Rows from block 3 of the audio encoder of a small audio captioner, named by matrix and row number. Rows with one number within an expert belong to one neuron, the router's apart. Each number is 128 + 32 x the weight over its row's rms, rounded and kept within 0 to 255. All counts start at 0. Numbers have three digits each.
Before each expert's rows are labels from the 100 clips, of 14976, where the router gives the expert most weight on average: "strongest on" is what is common among them. Only what is clearly more common there than usual is listed. The data: drum patterns on synthesised drum kits. In brackets: how many of the 100, against the usual share in percent.
# router: router (encoder.blocks.3.mlp.router.weight, 16x160, trained with AdamW), inputs 0-159
# up: expert up (encoder.blocks.3.mlp.up, 16x80x160), inputs 0-159
# down: expert down (encoder.blocks.3.mlp.down, 16x160x80, transposed), outputs 0-159

# expert 13
strongest on: clap (100 vs 24.9); march (94 vs 8.2); reverberation (70 vs 34.8); text has "reverberant" (70 vs 34.8)
router.13:111093191148118121111080105150151084119074123138084122126194141131082085123103164165089082130141083093080125149156118156157086116152095177144132049152118118072085149111098118116201100119126134165134071133164119177159165172073139124101120144044133138077122145139097138127087096104175103066149136152165126113161124098080135161119121117111122109132158102145124080098123128069103198109116054169106095179087134151132094092169120099178122073126152076129106074133105135102147123152132094
up.0:168075132155093093184110160146171100137151142146136127134110136137135133144102108109135139126114119099058157205105138168168117137150134129104054087087138171072087129162135191122153097125134180099138098154120166133121087133089159154123177159070100097113183115098141139166130104136081169092192075090145160130094082123130150134095142147111154090117144127068031127109189092117151137074142100119171172112107165169137139149179107097104140109142078085085159158062118124187087147141119121
down.0:085149093152123093113127128117123130105133133133050146140133086128130108095162077188152163104150170162148135093122164124072102120107158068127128182184130098145194144106120082128131106141069106079091142126159118070127185128134052172128147128184138074117115096108183099139182148137118083172100129177121112144105183125133142188094125083169111166124147123119158094097108161141097115131111128071132190145141125078118132128091155141165120211193111124125133120164159106161164095037120115
up.1:219161155159107115106167113131189118108143133148131170199120106119143146178137120154147086160179140134125099147153110094127131116101127093109120148204085180122144144122192145129107081082107091109103176158148196117088113121158111157169125152112145094171168126129107160110154101194106153120086125129119141156131047138174098135109090130118104136118056154102153110152129200153109122178126180105129174201136091074145120171130099118074107125095112171049116127153187130094113109125110163
down.1:130045074131055097089137145128120112164122105127162181207158128083104174165134120148167131125159084143147129132139149106110117118120146154140108161139204121123136071104073105063137100123096193096123154200116147168111136140120162074237136168100082144125149104181093159158058131082147152057179126103156163121111145154130106156182160095188129125091133115163092130144106122124153137108096143148095120090129102113135146094119127151092101118117149123133143112173130069107127185137109125
up.2:099141080177106095172154083112121196086122165123110164118030145139132115072172124063118156115132164141192104141164156103120157134138158139068128124132127138170162143127167116175077185114126129155095150118146150110082092099154134160145168136148146099140156177122145079108141068147121138177154096133132175149130131123133117103109128122173149145170117157068203093182119179133097063184126148090136088146136103103106125191168122118131138174082087149161090182143123162166094134116183167
down.2:100134117151166086108097092123080132158133115098102137175126142127105149125117118162138147146122188125129142174094147142121144081085120136097151126111133075094124112103128144149051087109117123113099132121138164134131130175111084119142081221173060086164185151161170120102115107097171089164163175151111160114132128128172090158137152144053130147109097125206090230085166070079122137103074100120107119135149176077099183137097183045136084128122127093094126151119120116155126132116103126
up.3:158144102130125079180134139125152145111140096152140146114119139135149101122136090128147129155106167111170125170163103151185171160135162136147155141099139158129166133110089188113119087063124137157081106108192197071085110166139160118140203100118097058142185188167152099082200101060105155110168161081143142149143127120146098134164144155146119083140151135111089148164120084121107109079145107106117178115143090119117115138126156096125072114107075106124107121112124158124156189098130255
down.3:120099169118120155055150129227126106138149178114061132113177098116116054156121137146092066103152075153109128114151123147167143112113128150077142125122114182100111099136174149119122127172160103157101084131107127139145129110166089097081098172127167139130109121191140141077072179159234158115093064132160102158099119109149159117176098139144153174132151140089174178141096134082154121130140113203123110141137092095134143090142152135132123145138190106119099071172156119075106114122092134
up.4:116104109145143116125145149110178173112127150121146167104132171162146171148148134107130126133079150092112156163129125100109134088155138095093124163166143184157121166143156167103092105145089104174185182144123142135093039138107092116059183140153127133141156110112152076125188161112143168158145118118141140161130104137142164109114051130144147124109141100101146100127122196140018082163140204113153097188153107119163159141078065169109157174142139132106117097167106192149115155087145203
down.4:148093093126132136104109096125125126137103127161139089120144142108102154091156157081119088153126101091126095115142168105125204187149147150192116146152117097191131097117141105054114148094103159167082146156109070133167118132137150102079127170190119110120107188143072153134073052114113115135120221114110177106104121173061133097170135138099064089145112085127122134154143126165164113173049147160119116096129124115125103106101103184154175135079197075143141174105106092127091107148125121
up.5:078137128150135143176123148146141146111144108122161094114208089134154183151176145149088119089171134113115091200152137162114109184141078113197123110167108189103118172118108113147145099128087127118145175129075130098088137139071109114087113140105082157065058078126095138127179124141128092144092140071167137111105088145140249145155064132114170102123063108120113120128112174116093155121113083111125129151141085124121145169122134137125082156169164135138072151201129173119119123120120117
down.5:121154190156105121138067077177147153101053205163122148168145080158089115175133129192105042162155078131090139096142174172167107107130116170155086101144103151114121152131106161190206184160117149140106103145135120200140111126109141067139119108084142147117074126138132113188093166119110139103140075183117077083179138152109141161122112109128132101096156088128064142136160107122136125130171111153144141153113181118107125159149092058161140122134087128111117088124104109143149165151117106
up.6:101097135128140070136140215145151116139116097173140153161112109117195109161146172139166127130127128094139116167131149161191091153113102126128145143148143173073129129129130152127103066137153211133147130134147185155102085100150123129156150175083083097105132115140089111109146145110081107141113104118132072090111075109126136143091125189079128053071139117084098221144135147106084099087209052124122123183121156125092104177137091119086099093155167126134094173160146128128118166121100178
down.6:110114163145143114134115163161119081115018125139104174129151052070121072132141123165113114150149091104109121089148137208122139153128108173156084131123114161117123144129140141164176220124102128092134076120199103114179150096121090072131139090119088103112111146107134120119151150120128122103127088183113084094129111108104156196082060128160122155125094126105113125159166135081135101111203152147113148120084136149086141143201123095184152145161094059123117122142105147122140102119050144
up.7:142136087145128127113139077112127099160184168133128041070094119106107141064145072119132132118148143102120162111110158100089118104091152129086134119121088088137133145120148092181099169148121144109122105167138160164166095093143153121139116190112067117125118151148142150144058097094141086151168139099116221113066147164125142167158174137151158117181115136097142220107142116119088176188103117089148174068156140088124150113128134165120151156074084101148155148085080133208149123143175127
down.7:138160129080128080113193130140152101138091175108136142148153104121095153074069183063145150149146086082092067163149134147214127129094165110099109137192134143045102110123072108115134142165115166095097112190152129167153073085157110131158090157103097127144113131145098191153158102142132139091134115128094080074152111127175111106162112137140138079029100125079163111149143082105150120113112096140129101150050140107100127127144150147074107087115086107115170151108159127098163152118145134
up.8:102148128165124089121137161139178149122111113131122118131118162120146071089191078156197103148118139058121095150132124128132132125157143125081135154169137143159105124164157148243096133122168151124094143108141182115107115107122172144228130107150109071175107163127128172119139107151082062121088123108087151074100073141170111107131160192166147120085107119139113151120147134153148091131168116129092206072133108098149120153138140093085111099142049096144125123114191132113171145140181181
down.8:158104126107150103130115117102143148126104140091077148123181150130106103152116149155127084165132086132100089079136133182200127116112123182096163165155133172108115212086092173118135191106116156146107097126109148182132106100138148104100101120076115082121123115180111164117166069174111136096155151140145058158125148148099169176121119157148125126081030151110120140166092173106147142111108115160109149188135112134131108168149161091067032139106133159178117148100125179182168121148185144
up.9:151094130202081169140157067140122072092140118124091138106081136107197094181088072153115126100092166173207156190049098122129132113177139095140102109146114093111130092124127183115135074104118074160144150085193120153132151127096129138146157118127068115117134149139181118144096121132112147146091104108156191162098153108142122137085186158126111167165112128194082086105126127127172143137115113119169110091124134178153105127104154118216105104132111126121140127104162117152047165150108101
down.9:155130128180103153163151165128102124085154112146136120138140137118154124117144117101124169141159161147179182154053134149108103147155172058069104165116045140104147085143131137125146090144098097050150111076093177111175140096145137116093181179122159119108140149115097121119132216128073130123098135121157090187095128148151100129150082118117040176084173074130123115110116111124143121125121113141106207141185119168164134127103104135146172178147155130083149151127185091133052109114091129

# expert 1
strongest on: rimshot (90 vs 24.6); reverberation (69 vs 34.8); text has "reverberant" (69 vs 34.8); text has "room" (69 vs 34.8)
router.1:133138150113154129131148142102162112177078096100136123094112096110083131092075150119072092111125116204104154155099090133120098137145176115161067107108104172091089085159090112174137121105135126125151130123149082139151070096101179094105137125121106122092110142082112190128084165099153145119193116161098122123091176119127154152180147128105122188186122161120096143112107105126193108111148244139121123143137135173070210064122132198101094127130165181084108117154135112089089116112138135
up.0:102149173126136091107099174137153143139111136061162154107103136106148112117122127106155186084191136096170130126108121097141131125169104156130145063132097116155172158114217192160071100096125178138121161137099154136162096151105141122136114106134113105137132115181107114127195090100069131188134163060131145091108098104201143118054159169113121114073080130127133133144174140158079144098147086116157101133134139138093113150142145099123130122171073143083069155164049173200154164126145101
down.0:130132158136146140160165158130107139156134137104162130147171171069190111149142178095114079140077115073089134169163154120135119138106140111082151130141113148086022098103133161065172134117151072106110129183118133154138127093092123128145127122149147118138138095128113129109174107118168099122065125120163143133110134158139138118127061071190107146184136125095118178135128101121144145179142101153111158156076089203173123068179125059101119118155170169200080124117127143084089058104092101
up.1:152168102133105086099162124100125085121167131121105085104106156099152148088185128087146122152105191138144129117120124149151108140107146120178131117109094117167105178112188158158114106188131116089134121113160151063133111135152092145138113135136204109149086116064100076146135183095112151135109100098161154116193144151139161097168152114131109151136198144139143127118142124149159122073132147028133135095172170178157157129097158177130120134196089121075190112072211146202142140102135171
down.1:135170111079203170156138093129144101128088095093182123119151139124092095136109136149163077082158134160113151159120180162115126146060085192178151109134159101106138160112130120105135126140151128122117111113117131148140137169185142084122133170061145128147121145143202184126067139115110117164141151170074121132119154099120112160138189115132199084124114125055068189106114116105082173114148064115087144119123154050084149147178134149155076117123077135176142120087081179149134125099155126
up.2:078145125143150093197192157130179119077133189090114173105088123112158148091142108165145130094137152137088169119111107093086191103230124160144174084149126108180146158086132118128076134095115136171128179146122145096160101121113142116171122131101129144155165137147141111139090129128122126154151158082111133152144090155213130158077132121128133148050040154072115134109158177172100117158145110124135094105114140054117139139102160153167090128154131161115119133195084100141180087154144099
down.2:095141096097162098141091101183123193127099155091177212139116187116155105120118112141105157132102099087153100126129142135136111074151119139118164147089120146136099119126135141120204170105176093164183128122092149190145117102105131107203135113149187164161098087078106175126118102192192143125105103129154144139092101048100152063117092139147146139191171108148188157126102206139170131115144145176105143191163123136155113096146123097127132120148150123161132132122103195157081125101119094
up.3:125112125129164165133065117133094139072118143079160106139169088097107074188106136149118108164115119141151098109131108070100129127095053118155146140152137131159133085135163120139124150129165113063115161100162110129199186111166172124131080120121153116067090167191090140151122119157126072157075166127105146066080123163095138140174176117159161176134100130171146149057124138186135161167134138162167142140087108133098129148077087145092121131077144210173050128088127100123126138142092129
down.3:146187129123113197159215123147158117138110080083078116095113118167084170104208108165134093115145164128097099101116122073143125194107097121128099113140137118115140180122169114091154137136054077135106137068123119146112162104106103146112077103135203128170145136087148114109135140140121166113092140144132096182112113085123123139132140116145129144126150166072154125154104159085161154130204053114129074156128104164197132133135155089195158128173140166157135155151126153096108100089075067
up.4:108135123140113085146083147188105126160104129096155153181193098164125106187145124187156108148138141167044095125132122161135134166000144135160093116114120149118142165125124126128159134166142122133140126139114148087142134118131183127185108154097117089109097136152193138212134126099148132108136093218114156122089086145060137195127103141133165121081162158099145151126145126077101129078146077104162149132117112120125139142150123136168117159149058104178088123134097125103174122147075080
down.4:128157144157124178147185144153139095114175155101124063112103140097106125112145112179146078130127130197144195121113088053042134173153123155189174051138106140145155113145193129123128121128135103069080175106119089139137193103129122161161094144108083126158080039115106128142112134162125080240119105157129121115109133117145152130196164144156126159128134131165116111092129140173137105183119164119163132127161085132134141101125129111162166129103176184120126144121135137167145161123131089
up.5:184140114093082165076069158178105113153161125116117120178106150100049098115093125049106140075118114150009104110165089121124160117119188135119119181086105187134125132085152157069123135132167117121099093140109064116124129126139122135183176114104210102151123129116192089142115130181128171081131091113122128137139101158134123076164133124163134137095119158102204129110145163111084133139156151105157123123180130167096127125148127082157112075157108142080144140156128113141110105132155075
down.5:113143133144158085097130118120157109046116161147091093068056113103158135136135103227193097151079171118099141131190066146151102091124111109095140145156146120115137162146150139117136152151084093155136117150144175142160106119125112168128137093136108109097117134067166128122128141115078110184115113136107131056095154111156109146072134132136084084143122195104104125092125124182115165115142056156052135071143147101184112135158144151111118101176096113084118115079132127144180168045118099
up.6:158112068093127134162137202176129030085109088097098109134088113127168095130206123098129144132170175137103086107126104090192094121163121108145140130173149109124129101079129141110111130108109097126157176081173140170107154062074138141171100115190154091186143122118159104082136100142114119140111087142168180133090119132123162116135135155167139122127168129161103108121140173134175132136169103095126151161155093130129075105100172149109135180153128187221068158150136113117121082133114071
down.6:108090100145156128153125133139140124057126142122150129118163181146135151157080169097093169063106096154093138151113145099117106126140093122114186063108083135153163104125164109129139166106113078177171193112066109136139151152127083100140100123076164140119058096146138093139075118113157090127134127121127092128094188130098185106136091164124127133112070112121173198080131103096145126102138052102113124094142113147135220162137168100146127148099116129146134047056109210142117112147145164
up.7:123113085200119127125093148177146130145128153118055152140142115094168107131125088107171103134167133116072092142170161148148162102084127110086158130135177200084067150097123120041099142144169139139075074214091200135098073141091130158150141176101068139155142117102124157169123132147146133070103123149148137142104096147160154098112060130178168148172086102079153096150131136083146190107109090118156178149096095098148167158132135125102152139110100094165102124139144154157120131119119086
down.7:110128129094237127092114189129163128098149136149132100151076167156135126128132200098172100151118107119104088129144112080149148128120089101041151094204161163163055102107151121136103156125147133167149096178103141121114173129142137139146093137109194168128112172159074114104113164142176138114037121139168134087102078114135129109194111151137154161120124128122112137073102111142088181171086177180125100116112079118146104073116105128100123141081137160099105107137168130119105127172171085
up.8:144084153128133141109112100122110112161136122138125134052091136149161155143116142089118159139120151103170123149114091096151070118147097102150110037139121097149146094156099145145093077153143123209157136108159113142157131140133110130118128128090206146127110123200077107095128141105141163223077159073153109122086177110065181085123177135067141139142160123106138234080101131163127139075132105117148086142069156153147125131190122149150128175152181138110090116110157121123141167176105105
down.8:132120109108110170084097119153145173125059132057123137108148088116137119117119133133087059108176040101171146110164132158099108125152140183142111191115175083118104145123120110118137141169138181121169113112107134056138143060113145136102112116147176194128149106106125153127106116143174161132142123150163044177149176113118109092136087048153092154103115134110122084111137125147131087168103154125111103154111128110075147056114043136142141106105109117178133130186107112063153129059141142
up.9:127140162163145152161135143134113139109132124099159129094100122060165107136135098099126078100107153110103143142137080118127113174162143111104085120116156136143100108154145153163121100184145088104170144115138126085159083118105128133137139100096154105090079075041078109153142168173097128166095096055132112081165073075183148084140136120124118149088109157115134113058239185160122067141144125080128109110146159153151068127101143063170165083196131131085124167161152124172092144121142139
down.9:141146158085160142169100123100176188152094125125194111126096054135103126184126118149190127168113145068087099147136101170195141083132082155149161141102135176101151173138066136094159091147115182136114083086080118165062128116107175093181190131090143111131135164134106124142158162100095118124147198139132149134118084150128130189149093110153131102084147126140089146120119091128114141096166098168043116161125128156130081164140151134118103050129111161085120094168075124130128108121107171

# expert 15
strongest on: ride cymbal (55 vs 18.3); half-time (51 vs 8.2)
router.15:147173167132168084149137133094167112165149136102176097127108093067106134182168171127131124140113133082154100139113139110118095130108189096128093105149075155066102152092161138142088099120081107104154127103082217140126127135094133192085098207149103099136119105166168134151079170162094148128141157062095126158135075155058143144136087073143145121159132173130134113101116130115107141111112164158208115157091075062112140112141067104108134133107164177157120153115118088079143159151081162
up.0:082077115121129173111095096123113091149095115155112118126158106146084096067155082182184165119102131174111126118135165111109143121128137145134206109116129090147166144071067107113117149151185119123096157154113131161109180155086066105089097144122107152125068124157089185082151084114181097159062125101147126068122177149107134167152143172163153112126103142152142180130089106141154117096158133159120161179153130072083138092106163182135100193145090126077131093121123176126151049109155094
down.0:222135128171098057171084124119135123156125151137141146147081140107117116150132131154209183125126120117129145139116132136148160141106190115077072120128095166155148126172096168166139119127189151121088086099110099070145106091177158207173095131123156074102123167122113104159191136148105147111135148198094184163123052187148155132118138117142107125133151084115109106176086118100101165149140093108170089103173089092116122131140133078153192109129088100139132145133129105156143106155056161
up.1:104138108171156165141122140104117153069141093126119190118163128128140076091160108128096139073128138158127120191160149100115148165125094189107182128086169132167159183091152079134136108121133108182103144141135089134138166142094099133076126096116128107128101126045071156073142123163085072187113064081129121122147126141156095145147118144171124135145100099113128102133166164140092098169167127155055207195192124130146189099085170107113081146127084144119181083146150157126160098111153116
down.1:120112108065139132156073110106063153140177166101128216164105135086178093100145144144085122097169112080104087140092089118108143096121177110148084096127138127107116160118147109079092156087167142127211135129117180135175100132114138119115121134138087089166124084114179179139124128139202182125099065086103080147122106134119123126144129139124174096085120122165170161179140094098103104179130104159129106183090107162185107101101115065074063155133178134101135146149189120114140141156137124
up.2:070094089147129162166143111125121183108105142161114148143146133136144143087157127149066161135123156161085128071111207085101177133105131145099189134115109122140174198107139060109086171090136139162125178116111139125145145109111107065119123134140141135085086131070070128130126083129095106131111071143129099128127110173141151130152138155135175065108100123148169143171132108100105142134255148152082141192150119109080155146101174149126079154118099113108122119209077145124163093136142167
down.2:113127116147112136142104062137183102141134149176129158143120079144111116101132145152165137099107099162151060070170109096075201152132127137143123169203131200121172115109056139095132133120140125196189133048152128128128119113100109104133135077103136123092148154130127146100169101090144118112094114162120137161116126079142080131155036167145148102108054109108151087161070135111124145141163105152093169140146092079137149089137108123147159183101075097100076107180157152107123106066113114
up.3:079093111086142168124136100116092145112123120131134129059136108161123174108171083168114132147086134142112107135137121117091172093171131127129137134163158095209136139110117135072153144068137135194142160059123138183079144083102119125120162087180178150192112137119148157077145062111130085105124120140140140112135162058145164090119161124152113142170151129152147072164122164177164092108214235110144145177143144170120141118085189165160122125113109126113131092184128129105135098102140154
down.3:139055162104166167103093097095130085097141141164142045097157110141085126133160110112169124096054080108102107142097119069141099161137092114095107137163104093102082116114114116088111109114080129125142110140090134173142104142157141126092111137165135120126061143116145175134070090126114136140129119076128132106111159094151147140131109131142192149136123103174115182122060133155150186178082176187067186159082199138143116083100090182111099093098141173098101097137102109124122073139191094
up.4:111178152059169155124089157086150161121108060120135101155156071116059115164154192180143148104122084146123113105082160157102108184088132143104092101154109145109077121105147121191127125124115160126120094098103146103098135145160123128125086094124164093153106105108161131170104162108144114103119137236097113198101120182071129206201069121131162133183158187103106124144118127095109119134121130179109157119140085130091154138075063091102127109112105130150118129106154091153130167164130120
down.4:142115170167119172156195153162113090116109148149147119181108111123121148104120111100138145151165045125136165109102102153166121117130176175157147121196097118142135155121145077056162188139070150143127082110090110175115113141139120115097101174129104116134161131135059138095086129139180157087165140114126150113105120136092157126153087058059091123130110061170094144144134102153131124142133090176110132224120100095132110153076157085169098150109174178115117127159194080125164096126131188
up.5:131102072114177125128149143119110082050099099174124083151147116122118177159140111126167140130075103115167138131159123162099086095142126109124127235178134087152079100094117088111155114127123105145162133136127076134098165111117071126049140117213166142115134143085125139101196121108164121132085141135138095121137103111117108142130109151173113103123189165135183122185087090146115145179133178135127113122106101132135143113078150175071124149088152174106119093185133172108149103032089159
down.5:131129136131175178118075112138135132090105088207186082154129166198128110117134163168115116114143123166183167155095129098158183146124078129114114122118101125134131121139116112098150141137107102163104172088170178160117150149146093081136153137147105168163136135121137135061186135104171150087082098142211131124147102098031177106142115105155128045146107127151131160119082148129138156177072171137053132134099133138122081147169111118205100181129173144107108114093123170119123124099084108
up.6:109106144112153127117088153119142109150150115189077117139187183115144139088138139126096218099121115133091182137143130129096155107093107135146191144124104124156121186055133141138119158091153110153108121144101074129136117161157071111078193047069141166186121175123115207115170108095102169133132085110187158139134106119144158072128113183154167103089092102164157127137136141153115102118199128161109150105120050103076142119119177169112121166125138116126162093089106165134177137089144127
down.6:048148140116139148085157166131088161143062137164149136173140153173086116101097158145172186079115102087167111152132170135020114133079098132125124198109124158076101072057123117099126140104168107084169119168075157143131108182120128113090142184107081099197114135100205134168063091101133126105139127186141154188118131106113094140109110125173147132170111126097123121185132140133085140145102145121105142138160123132114159098126107136120106148135155103168176105190148126158142131106109112
up.7:127093159149064099126089129172079071132128154051106102147111139152164180134154135125081097111165149154172145158117154135177117067206130149109127136127099142130111128116132150131098122138139131114142117187121093115087118050109111119168139105150110146076144136148118120144090114193133100111104222130162116132112202120142162164089113117095124122158081077141085107108074144121179126104049125134159104121095168135109148107163073099168175125127176194195145156136105123130085175181112106
down.7:153132114151121149116148137124163136136133142109082147091108143176164136100153134065164094112136147122124139100168125093109124135122041134165134127075142083127150165142214112147022083157134141138143165111155097114127052144120109188132068103175132111169120116115124143087144150130141144129164145058092139096120128093134151111109137170149128138134117142147160124072193171091169114084110112128162150105204125116159095118155126179119138060150191104168113174062173111166111131179152062
up.8:077083128175190131135082085099142166118149080179139108075108116103129130115106122151127166143096119140160175078109105066121066138145149176083103085165067066076141128125127153188162092141185209119100125156052099162127166134128124113151119130154138126170135129110074152127160093122141076175125147160086162082101153157185114116145148174136108127123058131143132153108148091151127129156091107139123184130201158055126136129195143144143142145143116134080122097118092116169143109130163156
down.8:102155102168171137145021097116146122117094160126230156153148130149153121059082141168147185130137146112141140156098111103133193156097073152114118124159133083133180133140116078118115087143115105113120125139132119073105143160169127107139160120117149126103097132139122187141101086133105085116117129087146130128136121129113131089133156089122202087111158066156129100181123129084113154106115180115133187128182151146067151122127061182175133163149151118109158098154078137203053117107140079
up.9:095054139111128174152048120168097102150131095139081151111157193132121082112161134119074129110144097114090130130092130114143169067153087154058130092134148096146144159114135100109130104120141116213064149168143078157111133150068092112071164077123120131170109134123141138087133121139164087123093141105206141093119174097142194129167135201130143097144125147149188171131129144117129136126108078185094187150106156116124085091131163161174109156128110120089145134145061157116174091144136116
down.9:110158174189181146095183138115055118126091116179091132143073113158146189108141120135160121118059067147181154131083144144093107167147149117126196136108127125114097121112149131159125152080168022111154109174103186123137110105123113083137111106149149135164099127147119117112173127113140153156108115104122076120144136131139165142066104151132168091168168154100190145128170144145118123082096130181099156142120108168094211037182100095179112116126104156140120138161141093144106143134172116

# expert 10
strongest on: ride cymbal (100 vs 18.3); thin (high-pass) (49 vs 11.9); pattern: half-time (41 vs 8.2)
router.10:150124165126124106183158129157118112114105032160129151174137143079120131136172157141103139100112127112125100178133215169122165149127087108188210105140102184094142122138132162112157151094135094135136169135121175133125136152103096098126127124117075100145190080125162115134117139119126085087146119102133135072133106137108100151135093150104086123075071133139116098157088172179158139079182047175070155136200104144153156153128095125135079148114139205133105148151074075127069135154097113
up.0:130132168094155149088157134141159125078116125156105085173130142110138148109129210069108112114145098036081114167148181134106110126145091149071164111122183168072105109085166113136114112143118116168101105133159138158114092161083113141106161160084121154107132132086139146067155115163124116110112087129144114110134071086105131090145081195123133123123137178118176134067144174108059154131132154172089096235152125124086136107171138107184078106096145181145125085132104180142129161145118093
down.0:126124155118118141098201119082119125171147144188119136184196096088094131222116181144113072158102110129128114157122129179185161115096178146105094136178150165121101148178120122103149133122117145131112112194178119137108124165061149129145087122098136133091189077149075147143110072115129164050124136117136072141161039101139106186117108134136146108098068117112115116195120085131115161087120104187102135118147091104147138114142117115148099146157140149096112100155165139070141146181138114
up.1:144173071129142072150102088109124136165157158084112103109157087130088137113098149136114106125152198126120089083148145071142154108171065115134082086148074133191147159148125057133081146165115132126099109148121130142130134118111159146011118113101153138047121163161117109163143077144118092135166124111108167130115128182111152119111159102113138134122161122149124174119135111105142175188147163078158084141092129106078154107065133191109171148057136116130132123117053136136138146202161144
down.1:152096181149122108112157122149113087134060107049110164179136146078152129107190107147190149116099108098085093148169133142101110140096152112148149180120160145149209120114113117073171147077068104144112147177111184118090157168093149081150078088158131155156178072075128184130135090130120156109088111139142111072094096155098125149080100142135090141088116194142147115110152152145179128104129121138118103134138118139125122111138176169113162087155144170098074128076152057150136102069138160
up.2:143097103143126119116067174118099106085161129116151146096140129106123082120100102108049130135127124159106171117086094145102151155115176156127052151091080120204099142104127127170117140119139135119158115105152030109158091145092092165108150128078206138165132134129206108083156111125109126155140057132149127175127090122095177124124132146121142114144149141085119142114181106067080104128155178051167173095106170157085119105087165152162114123086087074131147188153139157154160144136150096
down.2:179115090109115147104079112084094128133152112120088081136118141131096184147128154127124145155095055131098160086126097070127091109177095118094161137136159085116106028116078105110133158121093084156153139168125124157158135090123126136168098164145136110106191165143140160133127086121154255117136125112156109133140127158098120145130133089102062177210167116164162137101141147120115158221087157139100097121116114137151168114124156154131163132133150053115140137109080145147109080147091101
up.3:160117149158095128186174161128104114126191128142141124135085113116153131187146109126097133110153149162157191154042107127116084130163138095129029127115066111121098090117094103073163131124166085090184143188114186138160155085060122148145097180118115103134106158119154124137143177112170098107113111128090102097090164128147216134133110091103110158105107092151111121125132126107173123086182112155103181131104146201161129173141099147188147165147158144115175147118101090099134150169098095
down.3:127066138156139149111104149169120047129125155107058100163115151170152152102158103156100176145095123113159153148105141101116086166101105075126108112128134106100150109111154115143162130080099152127072147177146154168149153150178132084160124157100068123152159153178112113096089093137135146155124092129134194114125081144132058147107159152106069147076123055142144140092054164104160159159069079140163107058158125110121124148133172103140173144114140169152131092097172113155107119087128030
up.4:092152133115144153117119106109167185122170128058131081065145080117099152126117109161124139061126181149037157146133119099104081135155065181142106129181108099157134148117151115172120113146129196147121129125107122144180155119137145144084123085093148129086092152144118210106080108100124075157121155126094136128102119151177128119109121138112147123132114143187149162115147095097100187165089126104160154130161150084097153078132179141073110164060137093130085125050129144169187114202144124
down.4:120173155126141062122133155105132158110114144118163154158150131099146124155141120118152115105200093099130074164138116058137178154114138095158208143082098148099126150192111115115066095150100079102157181148146128169112141136129121179139064029092100064157167147131052122095170143140112102087137123057105153129138111095160139082105097132171141130126062103100103176136124155128146132066160132128159136186144095107143115146126136138074098118142101142112059089166175149110097166130141141
up.5:126067102173113159113136096090097081125163176148098070142162160106142149125109116092096103157155169105119101100167111145084148098139146138122153190105126136145124121059141114070187108171125115115126131141114101200113150137043063132067146141146099146048174128097129169141137147128195121097138125196128124043058130181077155134103126103145132159140133154128103133137128110130108164117089171139093106154110094123169153098141134163126092146117142143139184107090169150113127047112146061
down.5:068115160111102060198069057204148129143128090169129101166168126132092062124124081121162128128133095109072097173096110156142089138170115147119140176122134119109152120173113167109143109084098191089116114117149143130080138108124207125142143114120089115086136139111133120126149096119114114074107124132191130158109124109140049161145135120159099075115092120167120119147074132120122152143052154166111190124152107120115173180150137109139073138122075079085140083137135205115092138091095138
up.6:131134176106080132088174120149084139171122117120086140144116105168143179147140158123167068156096121119150118143145118203074140175133077115124168103146136111128175101129095139152122090089126150115056148169243142148149147148175126067149090070085084114154136140207087138098135143111137153148076086133093117103158151149172071175113107117114121149144095161102140127104121164133143154093128101127153114087123092066119136137138122109186134103147186182173093087133180140051114135162131128
down.6:121074121049128112069123153151127139158150139117109133111152144121121140132205167104124148097124137135150148151201069119137123139170113107080229107083154086112162096131142120109115131097122080167139152148167161136141100168145154118191049101150139102134142085134093107154174115189122139104061121093146140150109181121104129151111128111139156142072154176159214128100139201179113122141122161201104163092147158151121114120097089150077168120140139155113098129155092145146105094135059158
up.7:138159115110189077166172185149190124076099124160184143141090133161119095133138091162232148166130103130181103122112183145127125169066107125120146179156134203170140150157101185098127137089146179052157141083074173107097084132148112112121135115136134053160153120146125119112142106083092126140129165114130183142148108185116147140122103122155121096114115161129104144132092163131151086115119113113118120127161144117116123137127068112089097103121122130141023162160112068119155147104103181
down.7:193096091147111114099144124125089101147074157130104139113137113123124134118086158104108132119197091077144135115190073155140155112153181129118101160095158141127107083166129237120170142144147145112156045105175096130107145136149106132047138145143161125121131166139134139103152114080155152133154152102129099117131098117157161120098180066110154140104155091106106115134148053139134085124088152088123153147076152163134135037104120124129123129093101111096152145117247093105149069103125173
up.8:110078121108139190138111150143129127107118064142108087141118137161118191151146195117104110163133114154125115048128150127098142097137099121126122116142125126148137112088075075119155187114137119115121134161118119193145185128159122052072132166144157216074135144159089124092067109120189110141105170169135143118121181158106134142167103112140103143136144149209154150118101135109138173199097109139098082133112108098092095114104122144169187201043135170139137100136062130118117121170116093
down.8:112145155105125123088129081088095124150063103109135081121170117141134140154064138211160126159074107118137140130099163137110044139159121121152113203171174121085151071148115151115151088057108125109154131139187086114173135123129176152136223120177132121111198113148163121120122119117134158167138155140119165157166117163118067172100157106132053133178187147097103114165095103047126122137075153107138101142082132136085171100113104144126110127098127167083160121119125102101121107117167123
up.9:125165147164087134156103136102148153136134104081129133072140114130102154124112103161158134144115107115127120114047123110088115059105092145140094096194076118083176099116177105168137154117143137159099107144114129103147125103159173114200127140121134120134137121175123132143099068093086098135131217136053149095117106156184065149122186178106134156138133101079095122130158130136079127119064127101197122130072153094117109097152110106165203133048119108118116147095132075158150193162179131
down.9:153104188115109156111128134193102108150100163142142076182139148140113115121131151130102141123150149156104149141138097113133183119115201065111130169210167146119099082111144134126161152115188170185089132115178120138062120079119121153145140153151148076130126084122187131065134126075113188095146122125186086135155138127165137134138117153118179098119170108136125122155087135122094115196090115100156022122136095104168121118097154094086129135134166172136153155155155096161141052105127203